A small self-supervised image encoder, trained from scratch.
Model: 4.91M parameters, 32-pixel images, arch mlp_mixer, norm layernorm, activation gelu, moe top_k, num experts 8.
Training: normuon at rate 0.035, 9600 steps, batches of 256.
Data: trained on scattered letters and digits in many colours, 12.6 epochs.
Rows from expert 2 of block 5, named by matrix and row number. Rows with one number belong to one neuron. Each number is 200 + 30 x the weight over its row's rms, rounded and kept within 0 to 999. All counts start at 0.
# up: expert up (model.blocks.5.mlp.up, 8x192x192), inputs 0-191
# down: expert down (model.blocks.5.mlp.down, 8x192x192, transposed), outputs 0-191
up.162,252,223,227,181,222,192,233,207,251,188,133,250,224,209,269,175,177,164,145,204,209,205,218,218,202,174,206,165,223,219,195,204,211,239,188,195,186,200,215,234,195,192,195,184,206,190,192,173,153,221,168,220,200,243,203,209,219,124,199,225,154,222,241,240,204,212,201,217,198,173,204,223,156,141,168,168,203,222,171,251,199,177,198,182,218,183,172,304,194,235,192,212,200,273,266,166,207,166,147,196,175,212,230,207,201,198,215,193,197,223,184,206,223,142,178,178,245,232,254,247,239,210,176,232,236,201,188,220,202,195,157,224,214,204,199,189,272,196,229,180,188,148,208,222,170,209,196,143,232,191,191,185,126,164,192,196,243,215,184,180,241,186,231,158,168,202,174,131,214,160,155,164,231,210,193,171,205,200,142,178,194,170,234,199,213,185,191,149,216,227,203,199
up.163,201,197,239,212,214,199,241,182,202,222,218,159,255,216,213,196,190,190,226,179,202,204,150,188,205,190,183,201,191,178,226,145,160,225,193,184,225,188,173,181,173,158,199,236,220,187,198,167,204,190,224,157,173,191,205,180,157,208,160,280,174,242,169,156,166,188,203,149,260,224,169,237,171,212,202,206,189,185,222,183,218,170,205,200,231,208,241,167,251,211,186,189,167,219,201,213,170,206,208,196,230,206,158,195,230,202,199,193,200,200,188,152,195,196,223,215,297,217,165,206,230,267,193,157,199,203,199,138,237,224,208,162,169,161,216,230,183,215,226,248,225,164,217,167,241,155,165,237,151,198,221,161,220,136,223,295,214,202,171,216,199,244,239,202,239,188,175,223,222,216,218,195,197,197,129,249,215,125,172,159,200,134,252,226,211,201,212,211,204,244,201,184
up.164,222,194,172,200,175,165,195,192,148,187,165,221,171,202,261,273,193,220,171,153,243,167,200,142,147,194,181,194,200,226,256,195,192,171,197,218,120,144,237,209,195,184,171,235,178,203,161,197,167,185,165,215,234,206,236,199,196,177,199,223,179,206,190,302,209,212,212,206,202,229,217,227,250,236,195,178,164,246,188,228,239,164,185,216,205,225,252,192,240,243,228,179,173,221,189,225,222,160,255,222,163,211,189,182,200,173,174,198,247,180,194,170,175,151,230,207,184,166,241,225,208,206,168,248,218,212,199,122,254,215,210,170,301,182,192,164,214,177,219,160,164,203,226,182,166,230,242,180,198,231,200,209,231,178,188,184,198,209,229,207,187,207,214,215,153,201,183,226,180,179,212,188,204,216,227,172,199,228,190,232,191,174,258,180,211,206,190,195,135,146,216,211
up.165,196,240,195,162,239,218,174,173,184,211,213,187,193,140,221,183,204,233,146,200,221,216,164,181,227,180,206,213,236,225,215,206,206,161,196,206,174,257,180,248,171,186,205,150,238,201,220,161,164,188,200,204,230,157,256,138,207,215,171,227,230,214,203,198,185,201,170,165,272,226,202,219,201,179,161,155,139,248,148,227,253,205,244,248,184,178,172,143,251,208,215,196,226,220,162,205,192,211,188,245,183,255,220,223,201,247,208,263,187,200,227,190,184,216,171,234,236,158,199,204,196,212,217,159,169,249,218,218,233,201,147,180,177,144,185,206,201,210,235,157,181,202,130,203,200,195,239,187,158,180,198,235,194,198,221,241,211,221,231,176,208,180,189,148,179,190,238,201,234,140,208,213,171,244,162,241,183,250,183,171,226,167,171,213,247,170,165,185,154,227,168,209
up.166,221,221,211,204,157,155,176,204,203,238,178,193,204,189,197,188,258,156,211,219,215,255,188,217,224,200,215,158,205,199,146,219,201,193,152,221,172,217,261,156,227,222,203,179,173,214,216,199,211,241,219,192,147,215,198,248,171,151,166,155,200,221,192,200,174,237,217,223,204,195,192,233,208,190,197,258,181,253,233,159,173,211,215,215,184,165,212,220,163,202,155,219,213,171,239,179,207,181,210,188,225,199,193,196,207,244,186,213,188,215,164,205,180,174,253,264,201,234,215,169,277,180,239,182,96,179,171,239,223,217,182,249,222,139,214,244,181,159,163,221,190,214,216,193,204,174,168,230,188,223,243,160,162,149,195,149,219,164,151,146,247,210,213,211,157,180,212,193,203,204,180,197,193,160,196,155,198,267,279,170,221,210,192,255,172,197,199,172,222,224,200,209
up.167,213,168,215,186,187,162,212,203,146,201,281,112,175,193,205,150,252,184,250,237,190,182,215,158,235,214,218,222,183,221,185,181,161,150,227,203,207,185,207,209,198,226,210,188,192,170,194,223,242,213,172,198,198,236,237,210,216,233,193,175,207,231,200,203,218,174,243,213,144,203,199,207,185,185,211,218,224,229,133,212,164,256,249,230,160,161,229,138,143,175,178,190,194,217,212,180,179,226,207,170,197,219,197,197,181,205,185,222,151,231,281,206,212,158,196,185,171,180,185,251,154,171,276,195,205,206,156,177,212,208,184,185,208,242,222,200,304,218,193,204,243,244,214,160,189,210,202,211,192,173,196,212,195,138,215,261,216,179,176,211,183,161,185,243,198,217,172,192,224,235,195,217,171,170,183,198,145,210,216,216,238,210,219,145,240,195,166,221,154,222,209,168
up.168,178,122,175,181,220,182,152,167,201,191,150,228,228,188,265,186,192,189,190,229,200,240,241,180,167,207,216,209,214,194,206,219,171,224,196,233,187,199,236,226,190,147,162,239,175,218,220,169,190,205,200,174,218,193,270,211,229,198,189,238,174,206,205,206,206,224,192,194,179,199,155,196,198,227,146,161,79,186,241,190,252,199,216,224,218,205,208,200,199,223,162,195,159,197,211,213,223,172,193,181,216,189,196,184,200,218,164,223,190,185,194,229,208,195,220,175,189,170,234,214,224,202,161,112,189,212,187,237,245,212,232,177,253,178,176,204,278,172,194,284,213,232,183,259,200,178,195,180,194,228,180,168,169,134,232,191,230,158,214,174,216,199,270,211,223,209,174,177,230,192,231,158,217,237,203,166,218,234,212,179,223,194,202,177,195,229,212,157,254,244,128,179
up.169,193,269,184,155,193,240,180,188,155,229,195,252,192,199,218,162,225,230,131,208,190,185,136,217,205,247,228,232,206,182,196,181,149,234,209,238,184,147,206,238,218,215,253,217,235,252,219,212,155,216,235,193,155,200,206,184,188,222,186,144,207,170,226,185,218,208,199,236,216,173,155,208,206,222,166,184,223,171,194,176,180,163,225,194,212,231,218,161,185,197,184,214,263,186,206,181,211,140,242,148,163,227,163,212,190,172,152,199,226,207,176,234,208,173,192,206,170,213,208,191,250,210,100,173,217,219,200,215,199,145,191,216,223,219,157,214,168,179,196,202,218,189,180,235,197,172,219,199,182,229,193,211,248,262,183,154,239,253,268,173,175,154,191,208,247,229,189,155,208,143,185,263,201,185,160,190,202,212,252,188,207,257,178,214,223,180,217,216,204,174,200,212
down.162,165,232,210,191,181,220,191,142,157,208,202,139,201,205,201,221,215,169,191,237,200,211,146,198,214,169,198,191,204,132,187,196,197,165,202,170,187,215,191,195,184,196,216,221,164,207,179,230,252,156,220,188,234,190,240,259,210,293,199,237,215,219,174,229,166,168,201,178,255,287,232,250,225,219,134,220,180,192,191,179,215,192,218,223,176,231,222,193,212,222,233,234,193,173,257,181,187,223,209,197,198,176,176,207,210,215,165,189,203,202,231,164,193,249,181,222,221,206,159,226,208,200,196,209,201,224,184,218,187,214,164,221,212,215,164,225,153,219,174,112,160,251,194,237,188,160,211,198,191,196,205,193,258,234,200,166,220,150,186,190,146,220,143,214,255,203,246,151,209,229,202,189,153,156,199,190,215,206,200,182,207,191,193,161,219,226,210,300,166,215,183,135
down.163,191,110,203,150,221,140,156,232,134,170,196,163,218,185,247,238,180,210,223,173,233,240,196,255,195,156,220,195,143,239,179,202,208,203,201,172,210,211,221,209,180,216,156,194,210,242,120,208,203,194,162,115,211,193,236,249,208,200,195,195,179,203,184,163,234,183,196,222,205,218,216,152,194,194,227,213,186,204,210,229,190,165,210,179,225,210,211,191,199,184,253,169,230,229,199,207,207,191,157,235,236,183,235,190,148,177,242,241,189,190,220,247,206,152,203,200,171,183,258,165,219,221,244,195,182,223,212,259,195,233,212,172,223,199,190,192,220,184,248,195,150,230,230,199,181,226,237,191,175,197,223,201,255,230,189,154,215,171,150,146,184,167,234,209,198,167,170,201,161,208,252,264,238,196,176,241,208,171,250,218,172,213,188,213,159,162,171,245,220,215,181,186
down.164,227,205,225,169,144,223,230,258,205,181,211,224,218,185,211,202,220,218,221,120,236,239,187,179,202,203,181,181,229,196,167,249,198,220,194,200,244,212,192,189,170,196,226,184,202,215,232,167,185,189,190,150,234,148,145,182,220,189,229,149,176,210,176,220,237,192,148,204,250,188,210,213,172,165,223,226,219,163,238,209,223,214,233,182,210,212,218,206,194,165,177,197,194,169,145,219,152,220,170,240,206,164,207,219,206,215,211,196,160,183,222,200,184,234,219,183,184,154,163,210,178,228,248,233,212,151,126,222,223,230,252,199,96,225,208,211,255,180,190,262,216,213,157,205,183,215,210,190,266,215,204,205,221,148,216,222,249,189,197,181,211,206,238,146,186,219,155,171,180,187,277,173,224,223,181,214,208,182,241,208,187,245,207,176,152,153,229,166,149,198,153,220
down.165,192,168,228,233,198,157,233,167,232,180,174,166,186,199,166,236,210,152,206,180,240,208,196,203,196,243,197,199,242,239,168,181,240,198,216,181,208,168,231,183,207,213,173,182,203,194,186,251,265,119,189,159,134,225,179,182,184,209,174,225,183,182,225,188,220,246,234,269,150,209,199,214,229,190,224,225,212,182,180,152,150,211,115,229,239,226,225,234,226,220,194,212,178,137,164,209,156,217,183,206,215,212,207,245,202,191,208,205,218,184,156,202,186,188,163,149,203,221,211,178,219,196,188,168,147,208,222,166,144,156,205,193,237,194,212,229,198,193,167,182,190,251,261,233,173,204,173,245,228,191,196,224,221,236,225,153,215,142,196,156,222,241,216,226,189,258,213,154,213,197,241,232,220,159,208,217,231,143,167,267,182,205,190,193,181,177,243,185,234,236,202,193
down.166,227,211,196,163,256,245,204,189,244,169,201,212,178,178,207,211,177,225,237,189,240,202,255,163,173,228,174,197,131,184,163,205,186,195,213,179,207,170,249,185,202,150,199,171,163,233,225,175,186,172,207,187,218,254,190,181,238,219,195,260,142,146,213,237,211,157,243,161,177,235,187,190,170,210,240,197,184,188,201,213,210,160,194,169,191,223,204,170,230,160,261,164,223,162,160,202,179,189,170,196,169,188,238,199,209,232,246,179,212,238,211,265,224,237,187,159,173,207,207,230,174,234,224,193,192,217,119,161,161,206,186,187,219,245,189,198,215,243,197,189,167,182,217,197,219,254,185,188,239,154,191,200,205,284,176,183,175,206,206,219,251,208,194,244,202,208,182,149,206,135,210,247,172,172,209,161,215,135,173,229,174,240,160,207,224,221,229,249,213,168,225,203
down.167,211,188,189,221,193,234,162,231,213,233,225,227,179,184,232,252,171,231,233,158,207,210,134,207,217,193,199,203,182,197,219,234,194,219,189,210,204,171,168,184,192,224,175,256,221,169,236,190,212,253,232,202,209,204,232,233,219,172,213,188,198,219,200,209,175,166,151,238,159,261,183,181,209,232,157,218,138,204,142,210,251,173,245,248,246,204,186,225,212,150,182,211,167,214,217,180,191,226,252,180,215,212,186,196,209,187,176,185,228,180,204,207,227,177,213,165,206,186,178,142,243,175,143,224,198,205,200,186,150,151,211,165,180,172,196,212,198,171,187,164,139,109,198,216,208,152,184,211,243,272,225,208,209,193,200,211,165,185,256,195,233,215,152,196,214,207,226,161,232,241,223,184,210,212,227,211,268,211,149,212,216,155,158,232,177,225,263,134,206,188,162,156
down.168,183,121,243,181,180,192,146,156,234,167,181,202,197,233,277,190,176,206,196,203,185,189,263,193,197,218,196,232,155,176,212,194,234,177,187,180,221,189,240,184,206,196,190,193,255,197,233,242,234,199,180,199,220,204,213,202,256,182,189,207,199,210,168,148,200,187,199,191,201,329,222,195,232,192,189,143,224,219,213,223,279,206,217,184,237,195,186,158,193,165,199,203,160,251,188,189,194,185,177,201,178,221,217,227,214,195,190,190,180,179,200,279,186,179,220,197,184,200,234,163,150,168,217,169,139,210,204,204,219,192,199,192,230,199,212,169,263,173,176,299,198,269,172,199,202,181,172,176,171,157,194,201,154,196,230,200,208,209,210,237,204,198,254,154,181,211,190,203,169,209,179,210,238,221,195,173,177,202,204,180,176,173,286,241,165,208,192,195,170,175,166,201
down.169,201,156,233,189,237,170,199,198,204,178,207,196,201,209,108,183,173,218,222,217,239,219,223,190,212,211,231,183,174,173,191,213,206,134,216,212,196,183,180,191,195,157,178,213,228,172,215,237,155,216,184,164,207,216,128,195,235,216,176,243,187,194,216,196,202,211,205,205,230,281,198,229,159,198,231,136,225,228,234,157,245,196,157,211,159,190,207,195,221,193,228,177,178,163,209,263,181,153,191,254,229,185,180,183,231,218,204,147,173,202,198,178,207,180,178,184,225,177,239,197,234,195,247,225,186,190,232,158,258,229,193,188,215,210,175,157,189,145,195,226,152,310,186,199,194,152,178,185,232,211,184,155,203,145,205,216,189,251,206,171,207,207,255,181,166,188,210,200,243,203,184,174,263,208,197,274,235,183,193,223,222,180,200,160,151,184,209,235,212,204,186,263